config = dict(
    model='contrastive image-text model',
    dataset='drawings of small networks of dots and links',
    train_examples=195000,
    image_size=64,
    crop_scale_min=0.8,
    horizontal_flip=False,
    tokenizer='word',
    vocab_size=54,
    loss='softmax',
    embed_dim=256,
    encoder_arch='res2net',
    encoder_norm='batchnorm',
    encoder_activation='leaky_relu',
    encoder_depths=[2, 5, 5],
    encoder_kernel_size=3,
    encoder_stem='deep',
    encoder_widths=[96, 144, 208],
    text_encoder_causal=True,
    text_encoder_width=320,
    text_encoder_layers=10,
    text_encoder_norm='layernorm',
    text_encoder_norm_position='pre',
    text_encoder_activation='gelu_tanh',
    text_encoder_mlp_ratio=6,
    text_encoder_head_dim=64,
    text_encoder_fused_qkv=True,
    text_encoder_bias='none',
    text_encoder_qk_norm=False,
    text_encoder_parallel_block=False,
    text_encoder_inner_norm=False,
    text_encoder_drop_path=0.1,
    text_encoder_positions='learned',
    init='kaiming_normal',
    residual_init='zero_last',
    optimizer='adamw',
    lr=0.00053,
    beta1=0.9,
    beta2=0.999,
    eps=1e-08,
    grad_clip=0.5,
    l1_shrink=0.003,
    ema_decay=0.999,
    steps=8100,
    batch_size=256,
    epochs=10.6,
    lr_schedule='step',
    warmup_steps=400,
    weight_decay=0.4,
)
Rows from block 7 of the text encoder, named by matrix and row number. Rows with one number belong to one neuron. Each number is 500 + 25 x the weight over its row's rms, rounded and kept within 0 to 999. All counts start at 0. Numbers have three digits each. After the name is the row's rms in percent of the matrix's.
# fc1: MLP up (text_encoder.blocks.7.mlp.fc1.weight, 1920x320), inputs 46-91
# fc2: MLP down (text_encoder.blocks.7.mlp.fc2.weight, 320x1920, transposed), outputs 46-91
fc1.1276 092:498507488483505518487500498490539512498509500518518512482446537494498440503484477496475500528495497499517509517513503469496479477573515508
fc2.1276 010:504553501511500527518502518507509502496500501502494551522446501494504497497498566507499505458498474500453505498526499500501502479511497504
fc1.1277 097:497488519542496535531553475490534504517491478500489480503471500491506494542503517480505460472479444529481498498553578476487475497486524459
fc2.1277 055:561496538490518506474506520476491553474491491505514515529473553524492506503509495520485525472463545508488460512438442490499505513517530500
fc1.1278 096:504539495501498489522504474539495480501493493560485475515472551487492505505507486515494492429476493521495566496540498500519486506518508527
fc2.1278 007:527499494504528486516500507500523493567503502419495498472502500500524511461465548474502490502475500504518455498487490497497514478479508474
fc1.1279 096:463536512505489562538532514515501473491497495505475459517437540451538458503541506473480481480496479504554506488491549425511498498485520498
fc2.1279 045:486512485495516496556450482508484488502431450534486543478509510501529492481500504499483490470587515564464504482466485476490507512506481488
fc1.1280 088:500497466491494493506557488528508515502499470498510543490495523503509487538510498513464459497475481502495527500536521514462473525511532529
fc2.1280 015:544563493502508506516496502501511503501497490494498511582483497485503500500494504495494498498424455495398479497481499499508527475527526478
fc1.1281 097:510518521541503532493488524469502507487512452457522528525501517495565501497552470571483482474479494546488493522501497433505455521527543495
fc2.1281 032:498463505510499487467484488498488494508496548512493491463478479500501527500495509523450487495495540514462490514514502503505524490479472495
fc1.1283 091:537531497540491491499519513510505483523499488510486503495495538488570481465486442543515437488544492501506510489475513529507462499565536521
fc2.1283 019:537531493533503498529475526491498488513485500507499494505486489501505468451493509498506491496501545531559520498494500500479499476496519494
fc1.1285 098:484497472500494533517476455507524511510476526506491508531489487477507422484510500478486499542512472526477512506533493460521526512565545500
fc2.1285 055:535468548482496496511556519505501517535506509484509493451486517522485529520449551511489507511480502451490471533502490490461478501480484528
fc1.1286 103:483507499499516509512535494496501563490497507541500479499452573496534448479504459545514520470494469496532523495508502470506492500522496545
fc2.1286 028:490510501503475515476484492502490487453519504504411524527487433467525498508516508536503500497496497517434508512488510502530520417497502491
fc1.1287 088:515501465465522499476536504503494515506494511526505544483493519521559499500440468533494518517461476510498493482503530485496490507520506509
fc2.1287 025:511559504504502478522493504499524481513493482505517509504479495498503511479493521496509516494559499526446460514502470468533551495500502441
fc1.1288 096:454539484506523494510539457500504508471482445512502508505482519483520471485496463511494470495460461503470487473499511495478458509526489516
fc2.1288 005:487505506495586504502504506502502500500496504500540502515473496501509504486497449498502503500471500507429498504505502515501503501680529504
fc1.1289 130:470519486468513516513498505490495475492474470551497508536495494536531514510506510547504496451522490530531538503483486488444463528511492499
fc2.1289 270:532501515534491510495513471524513516516540530466474498500501517460495470496476505473533511524483475473487453501508506508514541481485538527
fc1.1290 095:552525530526512535529550514508507509500492470496495525498503526538502509503520486530516469503560496517448510499535505452468492522502494456
fc2.1290 132:492459508484507507471481523523517500465475463497507499537494506503482558559517521510474499471448548501507485558505448527501472499516527499
fc1.1291 100:467502502543502525503526531500493539507482483512523505546467509502497427471502465514458491481471471522469549453495557483500500496532505504
fc2.1291 008:542548502503501502502591506501524501510502505499495503537465502495500496503483575497499505502477450498400498497505498493500502430505499505
fc1.1292 093:485537498504535494504524500517505524523471492538489484488480552506501515494493474499505496460513485523500544482515498474499448486521504506
fc2.1292 017:502534511504476499500488501485500500500493503497490502522479499451504505471508524591503497502505496500374494502473496481529505498620509487
fc1.1293 098:491533489528583482491535509465491492459488478517505500516515496507496513501496488515493463510475517549492505473517503502538467454537501512
fc2.1293 035:509496532508457493502509493526490515565500531498468502506503500467498532530486562506513572502501481451495469538531500493528534514451495502
fc1.1295 096:470523505477502561504524500502497486523469467500527534520448534505490446486523504519484502540485490519458531505511509488433473498480528489
fc2.1295 017:636502504498496498531497545508531493559468501499506484526531501535479502549505540499514513477478503502504497542500496490503500492522542449
fc1.1296 099:495561437504495504477514505504511507498526489478467516506454503532521447499468489541494500489551455489540500471503536489489477524505542520
fc2.1296 014:518493536501498499525520502492548511552508531496505463493373485494482503496486592535503493505422489483521501533536503522490502489490504498
fc1.1297 097:515556520505504534488551492501534496519503518464499505524501529509506478469498500516465544490449420531468553502508481495450455518525485509
fc2.1297 009:506572499499513503585494500502522500501497484503500504507484500498503500499498489482501504499461497502454500496499489500501482498640560501
fc1.1298 115:473516518478446532535522515511494530528474538527490515553430513476522498494500505523457520464504450504490527482523508436459474487499533534
fc2.1298 117:509484491501516503498474480482511511497512494454501503496530497497491525481486513496534447540493508518512501498490487533533484502509484488
fc1.1299 098:499541499517504514500549499504512501531496484520502512544471508481506509438481489520537484498480477516501510464500492489496489489501483536
fc2.1299 062:444499482484511478526480489474521512541481490490490480496517425502469545510491502505484479489539476491463503537483520530509506489495487473
fc1.1300 110:482512495488474506502542497537501518535448511501526468548453520486532476509508462515478513452490481517524501511485499474466460516496542551
fc2.1300 130:510486494514533503487475472455502473489533498478492534482538495494478543492458514525505443546492506525445487520485488498521491506544488484
fc1.1301 095:495572498574519515498510514515501498510466469534457520515444538486503468492498470487449504492476467550514523491539513489495469502494533517
fc2.1301 007:514508498501565499626502508481498471512500501503501489504491494504511515486494500503520479505493500535505510495499500519485508484498515465
fc1.1302 090:487522466485517515529487486482543487512485508501511506512494548511537478500489475506465527483488460509484511475484493491502487517508512487
fc2.1302 011:498530503501497432508442499500508499506502506498495499519420499489502544461495512606498482477493501506499500498505493502566504499497537456
fc1.1303 104:500477484513493528494501489500498488454466468514522500493494526519493449509503500520480526495487493504500480480518558485496483505558530524
fc2.1303 060:505524514499433477495491503529493535533498515515488461515486515499505481501517546459501547486501489490522537473513472499513560482464521528
fc1.1304 104:530508484531528496574521544479494541499549490493508513541492504477481500501500504495508482487477504493482467469481522510490502491476535517
fc2.1304 081:507468511464429504449478506502473502478467505470502555501538502516510527501527477514505503505517520500545509520485498496503482544525466488
fc1.1305 104:500512498519547494520513557484503501523492445508529515492486576506482456490491485512496456504503492495521503470510502497481403498539524508
fc2.1305 055:517497486475472498489502496562470491502492481494491485548500489500507500517522503448498545498499500500520498525495511508479536476482501506
fc1.1306 093:529531475519508480468539533497525517520500505534482501498501511465473449534475460523478481510472469469470518463496524480490482462508524521
fc2.1306 060:493428507486510525492469520562490499503462490467517514502505539539502542502525521449495509500519530492548418501470481517481499521530484512
fc1.1307 093:527501492542517505489538507544540488532503471544566496516441527473511478473501462500499497499480486501504524488520509475501459492535495488
fc2.1307 011:538739503500501502523502500501512503520502500499501505562475499492496499498498508500495501490482398501412500498507501501500501496569518504
fc1.1308 091:478507487480505558526519515528487504501503496539512531522482505491474477513498490511461497492492470488490515483513518479429486528535515523
fc2.1308 005:524509506495479465499497502511504501513499495498494515554486500486513501498575517493498510489487472499474501501509499439523524443518602506
fc1.1309 095:486490513519508487468513520473520499484513487500485507513444510521496475459483503543466472498469494562504553494514504472475490525513502522
fc2.1309 048:536502503515457507457521478473507523476535534504483521508488474493504424523502518560471494494460536507440528504503526459543502443508500510
fc1.1310 094:463492507515520545466504504517513451466499493528511525501494512484491493467509489503507505483511496508487498508505557495489467482513504537
fc2.1310 075:526520531520530503545519518492529493547532524494471482495516507494498545481446566496489485516442506498476477481493494493515492476496468498
fc1.1311 098:491506522521483501502524513510495504525504496498499521499409564463532425500493483502500472493487454502513513486511475484500520506539503512
fc2.1311 072:487481508507459513452491501525492499455501517518501532507514524507488505544501498497504537494493525527489473510499482550493552518551520545
fc1.1313 092:530525515519538531473502571520503502487536501510500525494477536483472493503501522513499494508492467491464505497497530482494500515516461538
fc2.1313 049:517503548467500477492518490484507520503504480498494489526523488470445478537556503495525525461501477448501495527467499491502518462492523495
fc1.1314 135:472508483439521525547503533501480483504480477553483501505457504519536500467497496532485505476513500539505546501498490521452499476496500474
fc2.1314 272:507492518523454531458491483519524515508523541453498525484499524458488475515488507489532512531483490458503464506525515498531510518511503559
fc1.1315 095:518539507535502536503510472503513524505499443502496533551486534532537465491497477506474448508477474475491507507523550478498452472511520515
fc2.1315 007:588541506497500506558499506504499502513501481498497512575477497492506499499502508488501507502468472497458500499506501499493506487576543506
fc1.1316 093:493499522548561461466521482518531517492503536532492500516490547493479483499536490544490484490473499505500497507549492452495500523553534537
fc2.1316 045:539475518508468480480507485468508526516504554500521496501492488544482479502515498569491487477484549498489523512505503488518474471518502516
fc1.1317 089:458486549493522514564508563472508511499555496566517530504489504470511519548504494575493501500497467494482504542486500444534531482511542490
fc2.1317 011:514463514495497469433479494514481503520499499462498472511503501520500542509502507433479514508478515495539445494500485514514540507465500506
fc1.1318 120:474462498472470536464517507514535490515495498538533524494485507509491473489514467521501473487486499512508543504538538486452468509556486535
fc2.1318 121:537512508530524496527510483497506501530540517483462493503507513485517499467467530476509495507489475497483444470479483499512556456467513484
fc1.1319 094:483549492459478548553561500510506518546488459504556493500461505489514462511472489503520490456478480478490508530471508463442518507465507509
fc2.1319 009:546585503503499504514505502500498502541505501499499508522467499494501498498493570491499500449477471496490497519511493490502503494561538510
fc1.1320 101:494537520472511483500492501483556515524482481542521505477458469523507467499476491503480463524474490541486485492514497494468465520526530547
fc2.1320 067:500481499522502424502490498490501500499523483487501488479489468470527490470489518492516496485509486465486488488511507502540548462458496463
fc1.1321 096:522529508488493494521536486514513544497477482508513512525491504474504469500542470498468499506479443543505503484524497478463468500538498532
fc2.1321 020:501495524499538492554501503481505501549510482436515485486530483513465554514468552482571497520511490476486423523491500540502507507515489484
fc1.1322 099:521500527500498491499534473521503497487486471505451524511481554468508500514559442503500539493504473513525488486515512514504515491486560501
fc2.1322 072:465497459489503526492465507500510453463439481501527508487502500512538504448531459484508505487574574520602507503484497513479461509498477514
fc1.1323 095:485508521512526544504547509514520532440500455509511505523481511423516479475471499518508522495505455543457462482534533449507484466535507500
fc2.1323 058:529500505523537499498524517508542518522517536509503495526489551527473523490475535495485512490453511512488424501492449530526533523487495503
fc1.1324 107:500506510526548492510518495508474530504527507529445468506508500491546506505461524488490495473514495470503494439492477485493526464478509463
fc2.1324 117:478493484472438501454484507499531484488458500487522537472512481508495500496510496517527506499512506497543544529517503497511487522551490488
fc1.1325 098:501495471480504506509502487494513486503500500561546494509497532496540445491495517507501477443498466501467544478515536466486510486474508501
fc2.1325 033:489451542476518473495526515487522502522511545465502467504511500504471526506479539513471501507392497426556476522511504500503502491507516517
fc1.1326 092:478547501504543541490520494507505506477473477506502502493440475476531434489447489498484494526451485551466528490503490477479472467544480519
fc2.1326 007:574527502537499496498500499500492501632509504499483498574488499491496503508487598514537497511495423498426496514515499499498528491543499504
fc1.1327 103:462525495551522503518562492502491485504506495512520510494429522503501519475477446494514502491502464493484505498535534481496493511519497555
fc2.1327 021:597523533516492497497514506490540490480506506500482535569488492442517508504500515558544481501460470506461504515509499484580515448520518433
fc1.1328 093:507510469469505520481509509530500502458460481498526529473497497528502469508501485523430500477494462499475518499512527464473509527518527524
fc2.1328 010:494581506501497530501497519502527512509491501496509503503446501475498501533500509502495501469482502497331504497507500501531496436539509508
fc1.1329 099:499550500477536476509512493481469503497469489522559519490480519503539503494474426431463497499484466515454471493528505511483433522564523486
fc2.1329 026:517521466500526470524496500503470505535500476490513470531483483520499539516481561358509499518456463504490498477539502513509505495508499489
fc1.1331 113:546537501545490506506502508547534480522475528514499481498469541480491486534481493498499525512509452473490537497541515443494482528499528508
fc2.1331 182:496489492464523510520495506486491541481529500506514487512487473507512528477495524506472478491486501493491489513465510543504532481500470498
fc1.1332 096:486486465517557528469545454537529510520469483549505528525492484518479461458461503519496484466524441494503501470502504476492509502493546501
fc2.1332 012:512573479551501497567470503502523511583492477504516504532456500505505500460493520498497504493512469528491501504501497429500522503541511491
fc1.1333 115:525491523509492494499513471513460498515481524519502505515480519493529491539513488476510538466501495505509497512549494480482522498488543495
fc2.1333 221:489508436487500545524489525504523462482470493520537523501501500514530496464507493505515487489543514527557527500495499506489440531508460492
fc1.1334 087:487559498499495516501521529517503500512478490531478535529485523518510458499498477532497493497487480510514511489539513499453497523522552530
fc2.1334 025:535543489513501502503462505457509504502500511495505531538424500494501498430500534499498496493478485509471499494503499498519529498590516502
fc1.1335 096:497522515502558546505522500502468542506485459512548531446452531475534465494494480504482487493514494497463552483505573483490484482519499499
fc2.1335 005:528504523493532498503503499501504465481500469501500542537487500497502499500502511492502511499487497507404381507461500460505550500600484507
fc1.1336 090:499506500496535529509527535497537494487480459510510505517463540517493489501499485531496497476464492516543525491529504483506473450500510526
fc2.1336 010:500606501514493503540509502506510471507498506503498501515493498501507493494500567515531499498501486500491545506582500469504490477504517499
fc1.1337 107:504535510509460492500551493538464524499506508526503505534484502510516473456540463519506511473550477544497451533512506522534529501550545498
fc2.1337 068:485484513475535487519492519478504510539472482453515494452511496540473555558467542515473460503524516475502485497461477500490433506483453472
fc1.1338 097:511544495505509546509525501503478500490497487506529553515506521489482461498489510481471496510500466497436497489525529483489461499491501532
fc2.1338 014:507499467496542499466469498484501499461501469494527504510499496513497498491490424460495502509445542557425500474469502510512506478611531504
fc1.1340 100:526534494492495547539533507473500492499481502519522503498481543556471469465489507531490478488507459506460518465547523541484502518545482522
fc2.1340 021:516520523500467498473473466498515534483503499466463518544499473419501480549527520524506517488481473462429489526505536464611504473495512476
fc1.1341 105:499545527473476512533503550484545459511492517510527506472509523510480485540472497516446515513485498469468502489499500443460473512474500505
fc2.1341 239:510480494502517482495479462511472510468509477512498460544489484501515497467534490485534499501501513555519497512504494579511539486485526493
fc1.1342 093:502517475510510509513520515510499529515516485531531514498450516506491476487483460505480495453438500486505517529521520454499457502497512505
fc2.1342 007:505557506499510494507499491507484500526504506520498471557477493495490500484502508468499503500486493527442506502520504502502521479500451514
fc1.1343 091:536515487516512509540520501500497506500476458510460481508455523473526447487480475500470499518487489519452508526523535455498457498496498507
fc2.1343 013:566502492517579491525498529488499503514504497500533462509483491535492537492480502460509500522489500506487489487501535534499505497550502520
fc1.1344 105:574521471525514501529521519524510502507525477498526506508457542554481446513482525512515495479478470509477519487497542494490458463522542493
fc2.1344 060:423488529502531437478474485472480468446531501488463453468487473428513562451469525488513489531491505479503485514545501525519550497440503503
fc1.1345 090:509487492485513535503506501542521509482468485536485545518497514483480501501494449552494469469499496512480462495523504446524463475518521499
fc2.1345 018:567519520513511477512502511499512497515503521526474492523484505490498523496496584511487489496480508533462480508500474494502523465485477484
fc1.1346 097:497542520502532516498510522506497514503503533477502508464485469452530461538491517549450492515485494507484506478505520425490440482473546524
fc2.1346 055:490455505495512474489444484510488501458501494494517482507510509518510506490541503495537495500517533533532481528502478586532547502506481475
fc1.1347 098:469539504480501539515554492511482498487501512500541512505473523503503437526478437504499500487473531482522517504503510477481461500487494521
fc2.1347 023:497491489494490409487468507494494482494486481497532496505511498533497565466488536463518493500489516525524513507522486548508527519504509496
fc1.1348 105:495453479502547517497488510501481525450469463506522553517514570484505503493486462479516464485509497491489494482482503501487538505500519497
fc2.1348 079:484496532504487484518521487506496511571510571516457452487475470487502537496481553517483494521499498493485503520530490497503519478437495491
fc1.1349 096:506519487486547524490515510515532513511498488535502503500499541542480519479535500504468451474454467520536499494504496483470430503557518465
fc2.1349 016:494494506498532481473460499479506501463507473498522489507497517503472566493492457487500503499452505503450437527485435537524527497546496526
fc1.1351 095:516502500541493550517506563525493508499524475516518550530458548537518445503501464521453497526500466501526560490477526487498491528518502534
fc2.1351 012:473558505497514462577493504505524543629487505506511373500493505508499511488497532498484503499500494510469527500522491502557499501501507487
fc1.1352 094:523527493502531528511527492502483520503485465491514492472491508479480462487501464498478501498470499505497508490549503413495478490531506489
fc2.1352 023:485515490508591504556476520497504472526500502488495529504512503443490581494466508493499487503497499483489471491493501431500467527554500461
fc1.1353 099:490551497482541519535550454506511502486468475503515502503492467499507493532484457501466485501525482505460528500469565466514467518501498516
fc2.1353 078:515497456509557485471445509496520452465487452500523485525503498547485502496478487439476482483455545542506491487491487501505473456518557495
fc1.1354 099:491500499527489528483509458515482499497476501511502507458500524544485466492461462442423503499465480501535469482466477504447506532498504523
fc2.1354 133:491495548513493464503506463489491484483532514498481485519511464446552513471522493502563492519494487498494521527549546508559525453490483487
fc1.1355 103:530483492499501524474533523539543522509478463549521542525471522488511434508466467541472489480481519513515513494539494483471467544530500514
fc2.1355 031:466533497513499501492477489539501515522494493498495471501497490501465492561499501439488511514493499509487509468571502494500510500542533531
fc1.1356 110:482477517490483517486503507507534519465461493500513510503473512492468448569469471525507504489469495495485539488571511490489463553534538552
fc2.1356 150:527519494525558489563524501492503463541524528517465482500500493501524534449466553497516477518532496546490476500488461496494514466459487431
fc1.1357 096:464564485467512509510522477522502503507471448501503509531543506500501457475495466508497529525472462507515504469502495497470502503549530472
fc2.1357 010:543557504500542484577499485502508499512529499466501471519493491495475518477463512494522494499497445508440390544503499510505525495499504497
fc1.1358 099:512461504497498517486532459496531524507504542512515506499466468556483453506475427503498508495499446514499511499544528444495455515515510512
fc2.1358 069:513490522536512476498469498511481451519524525490473509509506544483505536501490585475531495508513498484491397499504478494498528482495485485
fc1.1359 109:533542553501494550447538479497525524448518495507507546502470547459513484452521465501511507510482519479469481503515500501534501491551511502
fc2.1359 068:491500496510513478502491492489500496587509504497499466457503468524474519520443543459467495522496494493470496482509516512477513483501475527
fc1.1360 075:459455535494515472493483527522526485476495484491484546526487528521494525505475506526505531529533505498496551479482489499522474523521503477
fc2.1360 013:489471501496474444477469495505431475493516503490453499484513506473508545487482548446500533522504498487525459482511499501484559500425468510
fc1.1361 094:485507520500503530504509531492480486502495486499542510550453492508537459462497501519477475482532489537493515490515544515477489505525501528
fc2.1361 032:462539483512505510485431496499422493502538486528485506514496468464489513507490509489500504521545499503446502478501535481474500502610513506
fc1.1363 105:477543485527502524519555505477537516548500494507476479500505529480474476501457492525458512533499497489449528458516497499494479483497508499
fc2.1363 131:526476493478522534506470492500465505490500470484515503500510504502514535503533508449521505529536508514518447499476487533494548535524467489
fc1.1364 091:485533519564516508549450507501523515484488468538507502470473542481486491494486492546494536475533479514500497490497534502454502500543542513
fc2.1364 009:553497497496553487500476504502501499506497493492526492518497501530473512494469536444502504500490498525522473500501499497501503496521509501
fc1.1365 130:501552433561493506495516497493509497501507491523489520502531490460486480495465461501489498506511473515474554494494503459503469467496517504
fc2.1365 274:473432552493510517479494528514498516503489502455510503499474543511505539513508517500480494494492513451517454479497500506488472522511496522
fc1.1366 091:499556481500470510510537500500530498427474505521501498489450510489501473488498514481483515501505454516499491445511553475465445457504520497
fc2.1366 005:488514508501495504499502509508517500505500506499496505529485502497502516499491523642500509502467495497415499500506500498527503497567499510
fc1.1367 093:492555460496512497489524508500495478488531498477507493534470500521515450496500495512477494518478497496482530495540489484474494514529496540
fc2.1367 006:497505503501498502501502502501520539536496503501500504609491500495502499503486549484498510498478496500494505492507501496504510486530516502
fc1.1368 096:511483484500493511540519487510511480500508498508530507491472520485503483528514466518492494498490485496473500466502498485496499447525525500
fc2.1368 009:534551504501504505511501503509511524528499500499495502593458499487505500522488513493493509500449468499366492496505500495502511489577519509
fc1.1369 104:500517513478515516497521483506475522484513459515510484514461512527509475449502479486499490483473478543531495501549513503480525492514499484
fc2.1369 087:507508505503452502501524524485525496531499553495474522459521492503467517520433545549481499512454491461491539502500504481484457497485484524
fc1.1370 137:510510517526469484499515482530501503503524512509462494502482529481505499519453510492484548484466494484473458502512492451492507465466546526
fc2.1370 273:481488447480521532527488526472517477483480485499533518490517485529507530483516490530513451496543530527550533510473479526500443529527445454
fc1.1371 100:515534520491537531510531478519494484532500517507497478495471504509515490501490522517485510468493448502516535457506535443499461498477481530
fc2.1371 066:517477472486528503502478500526491502462500464473499503517507496511509509497500525432542485519513500518525456498479491571515559498521486468
fc1.1373 095:502496521489509517505494506501521510518527507554502494549466525491502485499513464535515487491472497509499538480503505466499495499505532520
fc2.1373 032:527547485539509482537466511481514505541501511449486489528498462499484507500499521482497468537467486496495502453485500503525490493497517469
fc1.1374 114:542520496527488469503503502550501478466486498497502498522501533504489478522500483495499479467483463455518500487519477455499476548510506503
fc2.1374 087:484492516478515501511503491493503526483517505511492481517476476486516539468503533516471498494458509517477487547489499552527547480501501490
fc1.1375 093:499502490483521495504556503497500457508502486500470500529466516522496485499517486556468514483487466547489522500511520454477445457536494542
fc2.1375 009:509548499501496525508456518500499504595494502499503504532468497495501498494501500497497501502494496502508505480501500498500481497573501504
fc1.1376 139:527518502469473520502512522512468526475506501527508519495485527463507445518479521464490526535482482514531501457499493505438509496505470553
fc2.1376 351:477473501514490449486482461499499501496485483481499500506533472491492533529519463559476475466504499490473500538496522500527462497478500457
fc1.1379 103:514482503499553500481518490533489519490516480557508463537491485509547467445506454485503518487438453520468482503472503498496538492519524510
fc2.1379 042:496501502496486481488499501484496499552511501475468497443536483492483533539451541503477484517475497469458503501482500461516482467462498488
fc1.1380 099:461481532519509513461497506534482523466476472490500535505487492475506469511534433533491489495489491527447501503496535475498511494561519470
fc2.1380 054:529526514521510503484490485488516497507511530503472470484487489489482482498485523498477481536455517519469496474499484485518522447489502502
fc1.1383 098:495475499445506514519520513500534525500501481507504521491483560500513483510471478532490491483492486503515510488538510484480439517556519544
fc2.1383 015:498514501501498504507498521524517421509484503497499506520475498488511500500520524537539500498494505565501504498541470494519499502523546475
fc1.1384 088:530571498499515501498535501505507519494461488495505516518520553518544492510530485509496518488521498500490517477504500425495493477534510503
fc2.1384 025:511485499519518429509481501501511493549555496485540447501501499513482549499427549469512478499459497499491475501575496537525503527501506485
fc1.1386 091:469519524475519542504503503507504459497519505539492527467454528464520463501512496484498459484459512521516533473516509493490509490527516518
fc2.1386 017:561588502550501511515500508500509500502505508504498555543471491465505566485494526507521498486493495502448483503521495501566539484516501452
fc1.1387 093:513525501505522543509521541510511520479475502495504501495518543492494431476507519535500470492509480495541481487503500489500478465512499510
fc2.1387 019:483495508504525452503464480481493493540513506466496455464528477495468559506466526471479478516497500494474468496478493500530520493485468485
fc1.1389 100:502533503498508491493522498538512493558479508503530492543507508484512522472500487482500522448509470530513469510533527457518469502499501500
fc2.1389 120:466506472510468513503449526497508435503431508482493532444513480470528513498550486502515501503592539468547493502490536476473472520528487487
fc1.1390 094:492492514500514522505518487496504531527488493501498498467464511480488478489471469478499521513468480494507507465474484499488502464526511533
fc2.1390 039:498516514494479458524518500509518489525484508511520496518521488513503506501510524500527513491512486505453517536531506492539493482507487483
fc1.1391 096:472523499525523501495515488509496529521458487531502556524489563493477470501495463506442513447487454506490486501514553478490512527534484512
fc2.1391 045:513529540508467489483496499499517527510499549491498500514473472469481481498556571499535503480518472478501509524535480450575516482493543485
fc1.1393 094:496539485535506509484501519497497533541514497545507487526497531482452478496491504529490497477522479538500494490529542471484493500506506515
fc2.1393 012:504522498498525451499468501499502499505502456486499481524498478486470539534496544473501507497433494510440464499488497507566523495542587476
fc1.1394 107:473506500502498511508511530520510550547467490502528492497450543491472483539523491519474496440467489522498519505544476437481465536494531498
fc2.1394 069:551491507535508460496496449456491470495552522505490496472524486492500520451438519478525491541490501517430479530513498508511558443491497502
fc1.1395 094:499532522532530518529496512500501487507473492520499515536495522501499493498491491496454503481479485542504519443507490469494523507497531494
fc2.1395 011:500493486509515462505494485485464469487539500535494486507492508493520500342472499508520504501491512551521502509536492519488527490482516513
fc1.1396 098:523517524475490536472544498497516531468475504495519540492493521489493416507553505499487496491469493519496528444502552513513492484505512505
fc2.1396 021:454495510500516457496497475506497526494500494511502454501462499499509519474494497492504514454506497514482488552513493529511532451460507499
fc1.1397 127:483486505530518445510482471501517537496478480494497527529439495496509527504498466577467447463514470490495479508517526497446449528509486463
fc2.1397 208:516496480486497515480492531529454487493493492509500496495498516538501469529509531434500531527514524534527497461493480506464532497501481528
fc1.1398 125:488480484465506549517518538513497507494463477517515522498491519545519475491480502486491485452522461513500483512500495508496471524517465488
fc2.1398 235:530521492545501497490475460482498487521510519492479492486501488480476496490477488484526486539490500503501503487521504507500494494484542506
fc1.1399 106:526472540494513501523523547536532476480450447514515496504476536501496450494493482503492490478496492469494513516504509503477502476552498524
fc2.1399 058:517501503498498503519501513508502540551508543513492429529463470526477507504488557481466504513435500514515512487503487552502524479465501497
fc1.1400 113:495486496511478549507499512511495476503492508520502580448496523496519502505488513537497498501535488496484493529500475491479444509558480498
fc2.1400 159:497519476472510491510498531479503512505504488520506466494500487511434480529500503504518492465502493495523542488487486534496478480479525497
fc1.1401 092:481535505502484521543530519500512483515491507543489516521480518499481483487508486510485440478494459500494553511461503475452495526500493529
fc2.1401 017:624539505543502491505457505483511494541503502498497502517485459482510509447500545506511491502488500516496499480499499450522507478500516485
fc1.1402 133:541530477481497509477508543515479496472470514502520508510492521535490463504499506487468542528462505530530499446475491491443506496516519522
fc2.1402 289:469482537501506438512480436495505530498494459476500479497516475453517544502521464519508491487527474490479499552515517506561490515473493453
fc1.1403 138:490529475553509484537537490518490522519501514502534495509507484491479499517508502511516484528518484483456502515533538508480459511523481485
fc2.1403 267:502492506469495506455460497501451497461494472504443495491488492474524505505522496451472525510494530509522489478471493495493530466455498504
fc1.1404 099:517493490506534527515513518496482508466525484525502535505475462478519488540464491505519499490496501531467495490501523500480491510544497489
fc2.1404 093:487543505489477465505512496504568511544449503487502489522526493513463512503513487503502517456471470509501498522483479498517497467495544469
fc1.1406 096:526509489490523516464523496506500483483495470524559542529494565551481470497512473524473456500476505489493499497490504472470494532518552512
fc2.1406 041:410513502535523476554478478486501495527522521503503455461482487461495583477464535497536489525547497500480492508562498569522510537499476505
fc1.1407 109:511510518476515488514515484471536497501469492479529554453519481499514482445446467495467519452471482496487497508508492498484470483519537536
fc2.1407 115:519495509508488507480468516509441497459522508509494506504494499492505511524544513511511500522524513489499485487497503522525534542498463494
fc1.1408 108:499515512500505507528527506488551522527516493508501556475528509500475498506476493526479463475508498502470532470477508450514449509531479502
fc2.1408 242:500455509493509480493477474519445506469509485509504469542467494499534509476552496493523509504501521531516486508509494559499540505495533498
fc1.1410 093:475545461499569511456546533492502549501499521508514485504486510496499476495488470515506466474503483516500536485531517453499499468550507514
fc2.1410 006:505534513501465499498493507501540505500496500503495555565427490480505497490496559497505508487466479501506508502546493476499518467549557483
fc1.1411 128:494511500480528505536532517499502492508496484546497464504485493483521511472492498549475488454487499541531513498489500509470474459474523478
fc2.1411 237:495491511512451532460481492521535502504503522444500542471514526454486484527493503498537514520508484449503465513515509474527494528527500545
fc1.1412 091:475554493500504525480507521505512520467483485523543501504436508488528495516498456511450517508484472505500503492460525464488456507526534521
fc2.1412 023:556509499518525518504484557487508500540494499496515474501488509516453529505490547416469490528501499504495424475482475532509507481502490500
fc1.1413 090:475497509528482486496534496537499500520457496508512517521496529447523512500500475502497537516468483498484485493512508496489531490514496527
fc2.1413 035:467515468495521475526449489453517478491493456503515510433509472487506550465498500491541483489569535503521498509488491516510505496513475467
fc1.1414 091:494598504513508497514513500532497519502504489523521505558481502493543484486494492526475461520490495500485544491508514478485493501521486500
fc2.1414 008:557594505518499502524506499502502502528501474490497500513448494491510498489499641480505506502485445502418472499488501500564514475533507500
fc1.1415 086:485508482490513450509498481511500460509495520512494508477523492492494484523474494501519443508509491543504520459558457470503465502511518500
fc2.1415 044:507481607526495445434478474496489504487524512485470488512499507436505513500514514493509530516475517445456468500533514485507528501524509537
fc1.1416 095:496486507468502502561509543494529500527491505487516490553445556517491455487500459498446496468505528491495545498511527452490502561502487519
fc2.1416 053:496462498523591460488480453487465477464565497511510467500530488541493526468471475466526475525496527529484482511508503545519547467524474491